From a checkpoint of a small multi-label image tagger.
Model: 64-pixel images, norm layernorm, activation gelu, moe expert_choice, layers 8.
Training: adamw at rate 0.0015, 21700 steps.
Data: trained on drawn human figures in many poses, 97500 training examples, 28.5 epochs.
Rows from block 3 of a small multi-label image tagger, named by matrix and row number. Rows with one number within an expert belong to one neuron, the router's apart. Each number is 500 + 25 x the weight over its row's rms, rounded and kept within 0 to 999. All counts start at 0. Numbers have three digits each.
Before each expert's rows are labels from the 100 images, of 14976, where the router gives the expert most weight on average: "top examples" is what is common among them. Only what is clearly more common there than usual is listed. The data: drawn human figures in many poses. In brackets: how many of the 100.
# router: router (model.blocks.3.mlp.router.weight, 16x160), inputs 0-79
# up: expert up (model.blocks.3.mlp.up, 16x160x160), inputs 0-79
# down: expert down (model.blocks.3.mlp.down, 16x160x160, transposed), outputs 0-79

# expert 11
top examples: grey trousers (100)
router.11:519490510558446520507488455519470497505474511536474501469478533540478525514469543506494499567493494500511536504502495513488503511524511480532502460545514509517503503497492494518499496473503486517527453521457496489552495447524507487505514493
up.0:527489510497505492515479495482469524487504485531507471540537504522459490522476482564514422508492465509502529540527494502510539539516510479485517461496528524496516481520525483529558481522496491479493524516482486510510527486512524461475474463
down.0:510490473506511528481440486537504481525501492520510465554556537478448482531514486459467503511436473462482532491509502545479491526510476508530478516511538501508513516494474517473513489576532509506453495491524508477511486500522492522498531485
up.1:521477453496494503503537539472517502517506471493521555506465452516458483505519492491558502488571529486495513492494498463501508493493478512498467469479474472512500503513504530536474485543514520492492490513521517488498470540471524539500512510
down.1:484538457504488500479472509519539474455473525478485534498496506469538443473502490483485493475512506476541512486461495515484483545518510507535490471522514488507476510520477537448519478551476487493485501491494473459493479461515496494496554524
up.2:465478516480507501517510523498519491489475493510467488497513480492510477474505463468501526424485542476485510489511453498516507487528483508486515471516499513469498482526512513486542561526513485540485555521506495549497505501496465482432473524
down.2:489474499490474531493471529519516532510497482490487506483480504523552481511502507543518512555541501538522533471515487471494527529506488483420490446483486484508489481509507527501519489497498481507493509489480498509554500495507483478485536517
up.3:483534504514476472468470488495486467489516428489492534478511464487532490496491519541522525467512518487505511525510480527505507515473502490502501471522507532457497486493513517472500487516514544522502538502521484494455497518517490520530497537
down.3:505505465463497499472483532527512531515472473482484493496513521463515487535449536522502492489545540500531533483505520505505511534496466494529453520476491530507518481490539517479467493527501469509478509524530515478487480499471482481511510505
up.4:461539482501503493503535495485510501484520507485525541449502506494533508493514480453495519472501495536483481496494488484477492470447516506501495505484520481459502494520471525471476566500507554495487474530499528513493500537491495551503494544
down.4:499508471516490503514466510496542527501502538478503474560530496472515480496472433454481504493477503496454537490516531510510468544540487535509466512507525490515492514479506485483539553552495472508471525492460486459466501515493509484486528532
up.5:527515507479502510459465547501500494526523463483497514503460492496459484500500454541516475532490509528507505504528465480505536493522463478444476499458505501503502475543508515493536495530500459491490527516519495561476525525487495455484463541
down.5:492483486469512546506514509513495471553523509474493488468485470464518437490512516536487480520515525517517477446482491493507498501474511490486462493486505496505467487506488533458538463522480461503484497532530509556497521517510512529441499509
up.6:483484524470518510494533513462545503482485492495501497514475470540486469488487478508522455475522498496488464519504486516482524526529491476472514531494452515520494505521504488468532478537505504517445500539532525524470476528470485540481440511
down.6:454473480525515519524475460517505507493494482508522502472506482476500484478464475479539474472480520508490517513511481444513528479492510524484508516499558526507456476499509489546528495510516458543493522544504507537478528548493501479508508444
up.7:500486533500503496459528520497494530512452492472514497530549542514523506511511506498504467446496479477486510471537507467518492498502488513507521523495478549505516550511456469487497533513520522523498542502489482513484479496516479471473473505
down.7:504455532494484476492430480480491503542545526491525461507506487537473514473486475473528540545507498489496469469523513503513444516493508519514434485528530475493507534468495508508522510475544506516491521504472489465473518474539513518544531504
up.8:460487461478507488496486540467569517506506491517524472516509472500494487446481472503518514462514513522516504546494465472458498489478462518467517496475485551503494461540528484515514546539521455468529531520520500530434515505461490502494472522
down.8:479530525499498578444487447504480498500490494463510522518505513507487452476499505466480490532475541521491497499497488505483544511469499454494535447478514516487476501549479523494490542474522505516510484517549515526478503519492488541508489510
up.9:464448457487542514467527547490533497460528514483515519509529483502495460467502475530496480484506534535505507505495470521511491459484496467470501529460478521449522468528519499461507504559490480469485519512520491549474493502468498504499465542
down.9:494478518499531443512520521479553527504491547533521511505502506465486507503449491499473488434546505524472511519521511511499474528520434507515502515523507504550520515461519510517454492514476475476467507472478502464470518518455495469519486557
up.10:503504493477529489501497532532553518448487535493527521526461442492469493498497507506462519529471523525550525547519490514489488466464503488467549513493486548471511459495508479548458486505486499449511492464526467516484528507479522462491511514
down.10:496524488520480476535493449444507493491486520508506513518497465509474472513479469492488468583485496493543512541527518541526540500479472509475484452487496553527491518493502465497525500464472487493504468508473513519527531489546515501482510480
up.11:478498512481525473489505499518483475498454500487455465485481524455516514501502499496516544509497527474547487520479481536544543479465504490502510487528477487527462481486517512442479496501527493516507509488477495514523535520535484547477458472
down.11:537496531523517466489499468450483461546540458500478521516516520488509489491519549491479486511482507514491486506473537452515507535511484475494522490519539529521519506511474501487525474513493491471471476515496511436495478464486501476507480466
up.12:521469514453571516532514501409494522469487480515547505511479478506459513520468480505468480496538513502508507489519513468512520497494477455487475525437443507535507511488487494462515510499502503552480520516539508485486474532462471547500468472
down.12:473500480529524502477501511484463482453532513487489499468489484491458482506537515470521456478560505428480527513486482522465475481544512483536487476491492479498526507487491500470503505517512514511508494510488507466516512509517495479497482526
up.13:500456471496481520507491513473566513508502493453520482486495467518490480502546469507517519509515452518490451512455489453535463517520533515459501540492452519511497504499512481502492497512508529473488510489525538516444470517493499471501499511
down.13:529449506506520508528534482495480488534531518467493492502515505470467482507451552493495486492479485536513482541478507469486508534510462470483476510465508499532460493474509513504523465530521453512441495519485531509502549525466520547503472497
up.14:486460501510472467495538513469560487482498490478476515504510442489500511491507501482522480486546530501471504501529486485533494507468522469479500486527502507507492502487528491507483500504473500479433529499517474518487512534516511486496478509
down.14:528523512494490518476503455524457477477465480491476471467486500527441492464530534510534475500487484518531530523479486471500516500492507474515536497513480502462543458497493480528496528505522460491493471540524522450510492482500495501521472506
up.15:444542506504467480490535490520504503474502511500498560463509479501537480482503482480495507467498495521499465514497474519513489471446527471501458451510520500446471495536486477476512547494501552531502498552518497517530495504503497545486513515
down.15:523486493481555491523530544513557528540519535478500503503502495483525484503496461509472504473480454492450504477486535501475503501500517533521495528516507515489458516500504484456509539532470511500472542477497477443459513519473518528482479523
up.16:516421482510519448495585494517500498530484459466509472498480501483452474488494502545496500509502479517518490485496519483493535535533505500505502499501477490541546461499504461515497511552491485498489528462493468482468511512473482538506500484
down.16:491476518535509476527517461458477521495543498529459483503457485526487506507531519496513500498503499529491529517548516538510445521513529484530539472495522530503519572485444488470520490458498473496514482492496471458443492458494521521486475495
up.17:487477524498501516479498485540467502498519499462495472487529506503534490499489491527513529461523444483474485473489472484526458514534498441509479529511504499473484491495514475467522526499501543517471553472509530527495430487530498513493504510
down.17:519489516493512467487509516492483570514583493488532544498478489529452549504474498555500534513516477470488488475556514483449470487482497538512492495516493440496519479511453503489491523463491502502545508491481461482508523481510477537525462466
up.18:509443500476533506518448521480493505518546515503497456495505478502500496518496490495474546505525517533494457471529493533544505491508514467493496526500463516499491522490548516506468485502459521487494537459524526499435506492502477479517497486
down.18:490480516470536513526503508441520493535515483495510472481489433498485496515490509531513505495507510526499512459490494491522494476453538493451506527491484520503531504451523460530496514473485525514504542481519521462434510517470503480518463523

# expert 2
top examples: stocky (63); hands on hips (56); black trousers (39); pose: walking (29)
router.2:509488516482483508472479499528451528535533497494497490518502521512544496523505507529527509515509483518471467464512540460542485503537515508480479530456463500511517452520502532515523460491480487541487485507530529530532446512529509513537506514
up.0:513523521463486521519525513492491528484480507509507478529511497506504453488537524506503509501505468500473553513484496478518472518498508492496473530493482530492472458494513533529474551471472500475499525465537527489515485504559535447453482531
down.0:496559492505489493497492514478436536485494529502503510522520534542510533552488533506496503496497431505508494523492564472529509503470483493492501489459477509478528506465494536530488537496484563505511496474541515497499462482551514478497489484
up.1:469520517489492484514502469469474523503505507488516505476519473529440442527464516489489569471520513467525507490534513481493501552474562491511508513518494542516473496509506483492516554465485499547512508521499483486476522529488521490500501504
down.1:490485485503493534465483533470550489471464491493536523496532530503575509477503497497476473508503498517524490526447448551465474531482511521517520513503502491532462499469458499506467492462519508456486502510515479470514498500505473490518489562
up.2:492522468518557533500505492496493502477514494484498511507516423506470464535533515515486516507461537523511535508545474511468496501521475530462485508520523484472480460493499539498514540501461513460513489520515482484437548497506501466503513510
down.2:498496531468486505479507481486514486443502485494484461525467508496525483493514514512504495505490525510457527465495473543476523501504545489471538491505493480543508461473480533498456456508465550472509460476497488527512528526457485514522504507
up.3:495535496508521504539494519454505494480472540503489512476539493510493490482474533475499510486527519472523500545547491512481527565490477518491497507543475496450539499508493495451459539502508501500546504503463488475506556526509498501513514470
down.3:498504517496521513485512523496515486519504523498492484480473501467524538500472541473480476487549532490514497484518557493486511500461525521483483505504471488531506536486477497546499515464498495525502495445469479467524526514493518500505512500
up.4:488487504541480495482485472482501512503519488489562511497543529501469548521494536536486508504443464465534516526498465506486522540503503440484490435488532586502539522511558515479510502506492518530455507482539530489480508507500499508512484469
down.4:465476481515519510505471507506471537511500541521524519481550495519554497468496496525534505475546482516477468493470474463504480469503485542488457506481507556465474513501531544533470507484526510507507492541470538526498508464551508516492504520
up.5:506450434480536517507511505514525483507525536500464493474517521520484452494498492511480469500505546545490489484506505559516436510516488493551526472540489483478530540480497463471477490512459502503496476506499464486506512494479502535477501530
down.5:494527459489516501444507530497504512515471515475488512458516517496502502564529464486517490536471512421525504472554497493490502487494491514488496535481526466530548471491507515465499520502497488533501525490461555520522512507484476518530540449
up.6:488440541560499476515528502468470443483516465472500527492492475493528479478478505514470515488490489494500508500492490525454481549495508517496500474530502532475509553526473517533504471516479511517455430469537511506477500511483534488487516504
down.6:481471484533516495513485535480475515497525479518515507518504476495505497460468488491462503486527455496484536519509485500488465510516511476481530526500523547479488510504507469516488447490504490505483486476502505487475515526530519461472450494
up.7:508465524520555489549503476501496505536472511525485468490500470508537561510510494504457510524488484486521498515508503522527501520506487500522505519581496488507474527466493497455443501473470551476512512469496486483489499458505474511495498484
down.7:500509503531527521518522468499479485553499502496486453533535517477477495498494511483493513491447520515530508528526502539529455549451514498497502504543556486538472502466463463505523514453505513491500526457490484499446511510509477530495472492
up.8:502505504507462516464499454507520551505512492508550518529556528502470495505484554530486504488439457508506520520472472496477503539484508453522484479491537517508514517494537491485504504493453510465461515479575505493479493528522500495499502504
down.8:494485463486505544511475529498477532515533533510491541510512507545516511508484489481525516476528505530494505524528498471522449484456466536500477505500463502447479492494525529522477507494499491560544512507447498489441507450506489492495463524
up.9:493471468483499462520547467482460510516492518491472469460493454506518509515488511463504492507524529481508523507575505483487499542515465496545504535528512469539483492521484488458507507494537513503525514509473483450483507503494470468523492471
down.9:459450511534510530556539520467492457492479479506486471472491490489507472439466500505497508498454517489530490506500477501518478563472523491522489473539518498527469481492499528518540523476503482499468492491461512480463542462504494490504519503
up.10:450509521497476509498497437528493524523512538474522499514535513517511530480486506504538512493498471450510481503492456493516508483530495512430519444481492543486531500489516474485513483485509510547440503502469490486530474513544478546523509492
down.10:502498540508473504509529485502548499528506537519525504514478506538526504494483479490539516471500502535459529484496491528453497507549541540499451432485493478478489476516469496511478459511493547463518497540551515531487467485487489507533503487
up.11:490531508476517472539490515451518508464470496505531496504510525487489479475457474492471515439459519493497488494476481502494526474502516546494486538482511551543536524513523505487501531484491473524559498531506514535497493513451482509514532493
down.11:532489502511500533491495518490534531480464551501526446527509506443511503464483488439460500492542496484500475481449497511478505507462499533543504501511511498535522499462460507492468517479528496487503520449470488485470497555474497534477502547
up.12:509501508485514501535490510513530492511480539524562471499506506538515425468530542470505527476482486540540486495477506497497493525482518501454476515491484466504505485451506495479481528478501501469504435521482479501493524482503537462472580532
down.12:485516499501520468464487472529507521502479530465499493494522510517479508497470540517496530450536551467529496502489484543468509453496523520500499526507535452470537539500500487492481524440486485525544516506492529529486493461508491470480471471
up.13:527539477477510523500457502501500438503474475544532514487490470536515513540535488476505453531544502518521488509517533533518480510490530496511530518511490496483468517503476538494444530504498529459507496480489478503520494493485503492470532539
down.13:478511436487488477519510532470531490522511511521477497471517486502489460470518488513550503488493531510532510486535457525530503486490487471483485509484485492472492555552572519487516544499488503496522442533489497535509481451528500484488469498
up.14:502548506476524481519506526501557512469460469522566507533504510482454520491469517490487507510459464532522471528450494494486504512490504504500489501508498522530532509517505504505486484511532543493518493490517477484509494489452501491531543508
down.14:523478537524513524485425508480521525485493518513494494531530522475511531504480488446457490476500479521486476510468489510468500524456485523532519509542514504534477492496479468522514516498502479503495545443465477452448534514475512477499477520
up.15:486472524487474524490501487470494497496508489498531494505506522526497555514489499510499496494436475483491568512488518523462482511523490499502502464515512524500500528525505538516460509500495522507450450507512541471526488503562504492535470452
down.15:516516499533491536486466570485495543529509521538519523492505499513524532469480479523527504482513458528474495485518522483533468502475516511504479528476502508484493494466540499532469486495492528513540500498533494493456468483529471498506442527
up.16:470474535519479534510505454534495489524504515488507510520519517520536516451484510474561518477529490426496480509491459524437503517533526506447485453490462508515517474477493463504483463505523523547491508483473477491524473515493468553518505495
down.16:472509507489479469485502485477540512513531510500501528535478480548496523480505459475516509450493520544492535487528493542448493483556529539469482461487502508465515523531490480485483483516479512491516478545557530548494457514490480487524488473
up.17:475480468464503490481518505471551438439491538478504511480444465514460512491465493455468482528495536518543493539499478505496514485494512491494534521513508504497461487474532459517465528469502510514498463484485505518523555518500488489476492500
down.17:481521463469509482505495509512521500508512519472517529440493505520481454497515520495498500470528542480534527527552514513473487495510479496537477502510505503461508505500522530506458525497445494510521505533475497515505509440503492459487490515
up.18:515492494499467500510543550486558492467503521478488491511536496501477472482515497476527521541512529482504450486489454522502557475513508525494471484477488510500474477503512452434469502495493531502533483523538468538482475546532486527477475515
down.18:479474486473454452506495514438468516490500463501500526499527513547503529543484478497488505495524458505434531480471505484532509508512497496499487462459473526498500493539509494523485491548449509531509437474526520492508478468504517470482472505

# expert 7
top examples: blue trousers (76)
router.7:473483483472463476504480467501499498504485541484473518472491487569516524499539571470463536535538545540474476468529485494536511493503528496493521520510461450491500511508510501474464491452455490524504501485473545506515481536508500513530502502
up.0:513486503522499541492502475510484488529501521462513506517480498531521479480528500500504476458530516477505490519524464500522535542460502499484482478455497482510497526542481528525536529489509533500525493483520504531468547530508507481490480480
down.0:457499508474493483523499501474503530500529446515446544533473437538533464524520535508526476498472491540518515529522475458494519518494480467469503499488517512454482486505491541488546478480543520477478481513539450528508511518507513438486500509
up.1:449511517504473524499497506514519497479506504537550498451509505546473467517496463492478503496455459513523558552488453525491483496499523490437504489503505540476526479491500481494508527487525500499480516507522493551508488480520481539450482522
down.1:528509488539492489528498497513481471476497463531499486452489517469521502527527501523462482483477512506461519479517498499505519517486512469482473534528485541515530516507494476510516502502518571488485537472492486544499490479470502535503472523
up.2:476467511487481482501472440513482490511527520496478489457537494498513509532493505479513505493468490534489521486537503492516489437498496524493514487495442537497527499532531498551486514492508481558508477515516503501516531502525440518523501492
down.2:489504470481519487503466567416530480505496499511488505517496492498539519505480544433513462510458484502523478439491513482489487484501492503491523506506524530530502475491503537515487482533477491488525518487495517432484527513512515465489493461
up.3:525519488519506517511505511501531506486514486522530476461544477512525474485493457491496460486511465488508542557485477565462482490490479467455511525501439522449524509495495490481503502519542505488459507488492471531492525497481448480480473503
down.3:551512478475474483524526507494542546474488495489528505482479498466496473471503501539480478506500525535489520535509487486484517505470444474476472488457473503463442545516535471516532491484481494478445525489491458525466558467506528485490463448
up.4:461453480511493498476495481573543511498485510463508494494550502467508487517494466514482501485477545502458474451584519545527489504474492484492506511499500500513494474509471489508507536520496500504478525493536488506469536476458508525515477544
down.4:496527490499504525501466499446502514484450480474472510523462477510511515489490513498544479512520496508552491504490507459476500471487465474551498468497489489501513530506511536483499466505503523495526518530477481384491491505526507480509493524
up.5:452527492524486495469493480526467487492490498481492498534476477485492495477473481482521511500482523511552513516482474486449479478515501496462492514502517498503528487499500513540492511489531502507519490507507497489488529539502480524542478484
down.5:492541495547499463535483479506503492522562492547484495516511493500472528521534490541489478534475521505464524504499477474525466491480468519501465516485517488536476502486455545505512525499507521530476474517449455538489491484496490494489517487
up.6:463564534458457495482490521516480420511527488513498440493511499455520492497509422479484491499475493460502488471533508488512506492466563500479506529515507531498482500503504483528512499552494481492510522485475526487499557491520473499479504508
down.6:525462498540506479478505502506530501517484504472512510491493505548548532476508525511507575488526478519531501498521503473510479494497485498504489514499499450517534501489493492526449497488488524502562482516459481431508470491507479490490497528
up.7:495501513489549476487525496485486511480475492532512467500542506527499496525468536523539450487468457474519521546537476490503507481519490464474517469497475525494514461514481469481530513513549511502489477536535489544517502482494519537448470516
down.7:523475481496521536456507484538486507462481502481535465518549561467484519547518479482471501534520496466515481518471465486539564494466495486487495461497512517539534444497525497470479483497537534509532503490535526511536482479546496505469570489
up.8:476459528488517501499536470506523485500520485537535489486556490545495483472509504538535483491458421490516527537503480489461490500520529484431521487487493533486515461516496468503540486536535516494486460514478507519536554495477529523465490509
down.8:510505504510462519496521500435473499498509461516523495500473461465479473568527482512498441519501525489498494534545490528485525529479519509485441476517497496519448525528500536534542500477471547511477494506479522520498514481504500505502497440
up.9:516524516488496504492495498509505467517519503518496491514524541503459460448555481482521496486524501468522488487503507476491562472458490518498484472484501516530469475505504477493501469532489499519522484524484526494520555503519493544454499499
down.9:475466499516485512461503500494522480480498512462506544482465519511511487448469531533516531541520506546498464483489478487490514510514495495468549462499496476498539530506494512507510484465463480455529484501503472446499528476544496451476490486
up.10:508481501510524510504495550480510504530484492501495497527506466509536499491523531481538472486509497515560509499507521488505515443527471494445501493491451468492514508499493493517500517537499519488497483508498487501525522544481493497462504444
down.10:504517498486493494525522557493497513500542537536512527508542491513491480526521524482506455547485460480518472463490545464482505473501496473439499481474458468524522480518485456474461494513502460486524490517519480526515506519518477476485497475
up.11:504519491505479484482506444503454480554459477506499496519507506538498519460487513533508499503508498490523483520480497508466524497529531492509482529502486485494483503514507492463513497486491500456500526532460537505464491477519485494480486483
down.11:503518482512531521512496516490501510459515526526462521519515483560474485474493527488525514479482474507508480486494511474511468506530494493502512485498491515510489517510502485489477471511507464504467476469510489380521484552491520491502538523
up.12:513480500451508589515528514527529525524484489489524490452525486501500521540472499528484515524490467539515482537521503548515551485477527506516489477512453482488513507501455446444478490492491518464479501487502471486484535477502496510525461524
down.12:517486516499503526470538531491453495480511539468484497540502526497468527493471511505521477490534508503523451497478540460494519492507508499514482513489509428503489451463509505453471510578492475483455507542531480450496491533498514492508529504
up.13:518545484460453542478483427520447463517568489516511494481522513519412506502491472491517510553506510496505529495474497526460521500500484509497456476477474477476510510512508545492502481485491505479509470552485516509500515516511519506544481494
down.13:497525527514508527492505508467503493462455536524520511483490498488494520502460528499535511474466480529501472457441481479452459505482452505533544463482525468542526509537500521498471495437511481481528501504520467475502539536509534505514488504
up.14:475510506527514493464497514525491523502505503507516496488519486515509494473491472501504457480459458484513531513520461560464503461494487482452513483481507499489547497517473483527498504563525500465480481495507497525497529487479498516477470532
down.14:541511510547511517508527464545533493518530520515491460468511505482478461475562498519505508505521544464511508477487446499484508504503526504476521523480493501519497555504532491487539518512540538484479515540524509533483478504476473527504466503
up.15:508493491481507505465512500514499477476488536483487452473516524487512515489475485531435520511451492512532497499425519472507488451501491480513548515532529511503485466517501464495536505512522464504476516497472536538513477489525495524450492465
down.15:472468477502526504508523499470439463482525451498522489507544478485441505525480485502518495491511508498491469568508481482513481467484489493488498496450518520452509470544505482544533497504526517533482485514535534543501469495490491505504511482
up.16:539484484537520482449512506490498496546537519489505493513489488521520499503555500513508514437527503483501494504551519488522534521500504505481489478485471496524464467479502486522507534525517540492502457469517487506472510505492473483436469526
down.16:474493490518539509496496499485507525489469471470462500548471489503471511469554531512539474496516473512523482531485460457484506516516486496482533498528478481502533491497500492511512542501507511471481514491487431485501500503482479435482504499
up.17:524496474477500521496551485549497528473517521464514517514514537472426471479445458561506525509541499497459494507487460528500501508519556491502495490495511470429501499501511479473515516494483469497501569515501542515504480479474525511485493506
down.17:502515546536500491521485538444455481513512523515520480506538483505541530495520527492505442469495509543517475519511496518494480487492455521532502498510495493495456494496469505490536491507478524478512512523524501493503497446521502523520516505
up.18:520488483515473551515483460522511487522524536463526471502509513463492543487496475475464491486493510525465521497488512524487526504501518517498505493484510440508528489499447491442506537509503474490486511439501526479463541535510465523519441548
down.18:496514454465511504500501472483473511486465498482496508545509516508501513508492528498539508543523494527549468499489496469487506493516476482521531450493498473486512518511523507496488482496481470501535495532492488410512488543507522458488543501

# expert 12
top examples: handstand (100); orange trousers (26); yellow trousers (25)
router.12:511535477496532491540486491485504507483525465473515525492522521494506477525501501552482507465504537512503509546512473522552469463524497501509509497522543515494559533495512508451495511512440481508544538521507523496531484508495481499499538483
up.0:493500468504508478496492529496493485539511486523474484467507542498538545508447523528459472496473526490524491481504510479502463526485474502552507493507485534526516521492501531453523506475503493501446512505488503487471507488504514505483483555
down.0:491523519499498486503489531491513515497518499503526539470474488532507517502496495499571552449516500552458499476557525488495493502518445573498475476473487496485543506528499515521496489501508527500504474521477505489498460487541506495533501506
up.1:472516508508513517531510519470530487528497507523478518494502465473525497462472467491481465484503497467541506506519518518499493505478493525531515511510498502478494515491472476469519519502492457503498540485502513474455518489548486537510432547
down.1:498568481498485514467461534500520527464479516486517478485500523485478519447474498499514525480499501525459499480480485467490479495500479557509493523489519485509507474520541511519518536498511468497488493537481527520513477494527436525498479519
up.2:508486489514474491514498525512445535549513491507501488439476503519519544535502519506537493489500484465487535471538489447497507493508507522532498462464462479495497482523485529449494525470539509514490509503468482526503504481539521501497495519
down.2:478522516505539525504511545514506516495496499519518489455451532512560546480525528494481507480505527462525511503511529528486486499508509513503497487503504483498482491520508537470481478509460525468505505487444534491519462493483489499544560501
up.3:465535495474479507526501501491512508483505515499460499503530452485455522493505474498526471509521519454522548498518477499515511509480478511514546504521500514466520510504539544487526519498493487463484514519442497509486496517525491516498463479
down.3:510536459500476498506474495511503500490489511501483485518500504498439530507496490478514490498496501545510512516465508453526482490492465539525507481480515501505493451498544483540511544501519479495448496525492491500495475485531468533512472500
up.4:478544480514483500496526515492494511478472460512488456507506553516483429489533520466523465512472493512500482520489485493489518529474490484502512514482525529533480504448545499463536506509531513515490474487485454498487493518473534507484521489
down.4:482499510510518524480436521479538499518475542538533508499542533524551513510484486484474474488536477496459497515473460542501488515507496500477489508517491527517498518512504496544467507489482476482511530458513515510497500488512467452469524507
up.5:497477507478460488498490466491468526541484478489496520536501471509488488508480495472508513518535515488514499479512511553496489508502523486524475472535486480472471531480511469522468534478496503497514509488462472469507511445551498492519504499
down.5:483528504473470512492480501486469498511504525502511502477473512529465509460520536473517491547514518511477501487513534471515515534508552534523466470523498475493521494455490513539478519468511478486517495482477498439509538513533541522542507547
up.6:535488514480514531455508485444498523489485521505530510520501532515493512526501477470521438507502425514500493491467520474477533468491484496509512453499460494511510463534484488519493483485512485528479491475483561492500497527516474489488458478
down.6:463473514511512514504490496515501507539478540507517509530549514506565500503472559499506508527497486474553452503474507469475538521488472434487525488500482516525507497502493508479501527480517470500493501499473477480491563506490540512491557514
up.7:512517483497502534469506480451507519484493506527516479535461521510540481466498467492520509502481455482522480487477523494420532477501466503507560481506473564496485515516477478509493469507525509528497492495474495475505472555510495523461466517
down.7:510491511511530514504489510515530509477479512508497511516507530458540502508519513465501472498512477457530447511437491538462532517466472473515563547569489491560460507502477483487499497474526509460501512444476507470481526520488519487479527507
up.8:479453565511510489533491485500473489502490493481520465484503534543544496520494539507464501519461503524521487536513513475520507493478524528488519518500505500511483531500474454488478492441517527504507494479507485496460494455528478482509493473
down.8:501513554500534504541492478511495462530529492571487462517506513501493510508503504476480509494471477509495489542498510501513463546466488525533493495524533496514477491488488485494518451458518536516518511479472481449462529477511483531548508481
up.9:490506513481511533486522492541466480492470515512534533522476427520539515520512513462528480505514480496593473483502482472479538474498506469475526475480500500496487505531472468507501481495492508503496469487461516512527526531512484556459511522
down.9:478508517465507465511509543484472499488529487516522515498500478544510525550511479537547476500478460483513489453538501482524516475510488497469494479456443477517491478516476504493490458534461506513481480498492506508505533503511521504491531487
up.10:501507492538500528444513501480524514511460505515466487531487513485525481442506494483491492520503448494516506470481512502412522489527465494500556514526497523481493520457509488489511483528506502497486504490453498517510466549493490522456434512
down.10:475506532515511509494490496489528532458456513525468503518502524440500454506495507453506441491466482519470458527429467561460543519474473502542496517543530496534454485461503494508526489503528490477497546451534486485498511522503509491458511498
up.11:471458532501505487492507424538481515487466484451505497526524465494486544526457504530481523528504495509496451533481455539506517478511543498452495496509522482494500482510487427532471472531495523502496495478511508531547501508488512501520494458
down.11:488493483513467502501528486498451472500511458481469498487447472511498501512501508488499472523479555471463500438519481545513492493529553526465492494469527498503464508531541498495532469526503463529488479551511558530514491492485510552490517448
up.12:500501500485514523473512512504458500526517507527588491479504491540479512450501494505507472535522466490525465486522522492488524499472529506482473507467494490460488468517449536511528499467480535460497487505539490515457515497491529483479464553
down.12:516480506493486516461497513488492483536518472509498513519485495547486490513495496510501469543534491546518460490489505482523529511469492479468498518468492522508460489499477479512494492505504527474478497514561472492450531508469523474477423526
up.13:512481505529482492518516482501478465498469497487527470490496502493529519495508507482485493519518528479499466518490475477460542525496516492516541486497497511514502481491538538470504508493534555483488495502541534521483501501489561526439488451
down.13:481460476504489561510495479496495494513485504499514479523474483473505460484488459531500518531473523513485498483493471530513485493480506521486504471499489515513494476493486517498528543467527477528495509519508568556517499509481489528491510474
up.14:486528513526492525534517491516521494499442483525510477535484497500526459451498489484519488517492497485523492497465478517454547513497482517479520492504516528498486491459521468524531478508491508516493494503472449488511486494473498514468502501
down.14:508468529536518539525488523490527535491456517516529522482451480507523485492512508503541482471477466500497507502474460551490519520489483532514481497539463465526526519459475493541467481462473534461529527440518485464467510491542510467492483516
up.15:516482520521511517451531513517510509522481496552532521480476535534501486482517536510524450517507457501529542478506488493488527506498513514440498507480478489525479469507525484517481496516490483476444478455494501482523538479512494498475447520
down.15:525526529487486497514527498491576512454490542543491461500529507490522474474487512483453477508479476498541503519497512490479493468469459504501537539535494484510476489480498466450512496517518475440464539474485510479497512537508496525489520530
up.16:475497495489524521507499440476540528475481538458507553476559457505461559531489513520464512511512497498520499534534457570518523493471516510499524483529504497442527519470466509499476492478460513476516500491493497545515489490510481519498515481
down.16:528509476495475509478501482507428475502512468489464532523434484518492501496506473512501491515472531543496475482511518485519509479514490511483504496440499476490470465527550486492548505536502481526466438550553525532543484486487480502471467484
up.17:522487511499505524484474474491518513536520540470505528479508505493482508538492484503512476498480434498521494490487514517440502503516495433476480475517482471505512483507489517443497457508523521518449460425525498520501521518524490496492465525
down.17:501452536527523496484494490528504513531505496504538503523529491492565504508469578528498541501495486483505472507497486475465507526507479452469531478502493457505539485509462508466502526484520510503485458469522472493493535480468525494503521510
up.18:472457481526463477475479470478508504477492527525475571486447474525525449481487539466535495472535515508534480450467507505508514490487523560511518477523498506480466516482543497526485488508473482512514479518538473478479516480533526511482494519
down.18:510494506473491507468478449460445504483506519569527487552446484556431514472498513470502457570475524507496512473537473486488508494494554519500467461501497483489478477515513481492490496470524493509520494510478503524539528494560504491510514504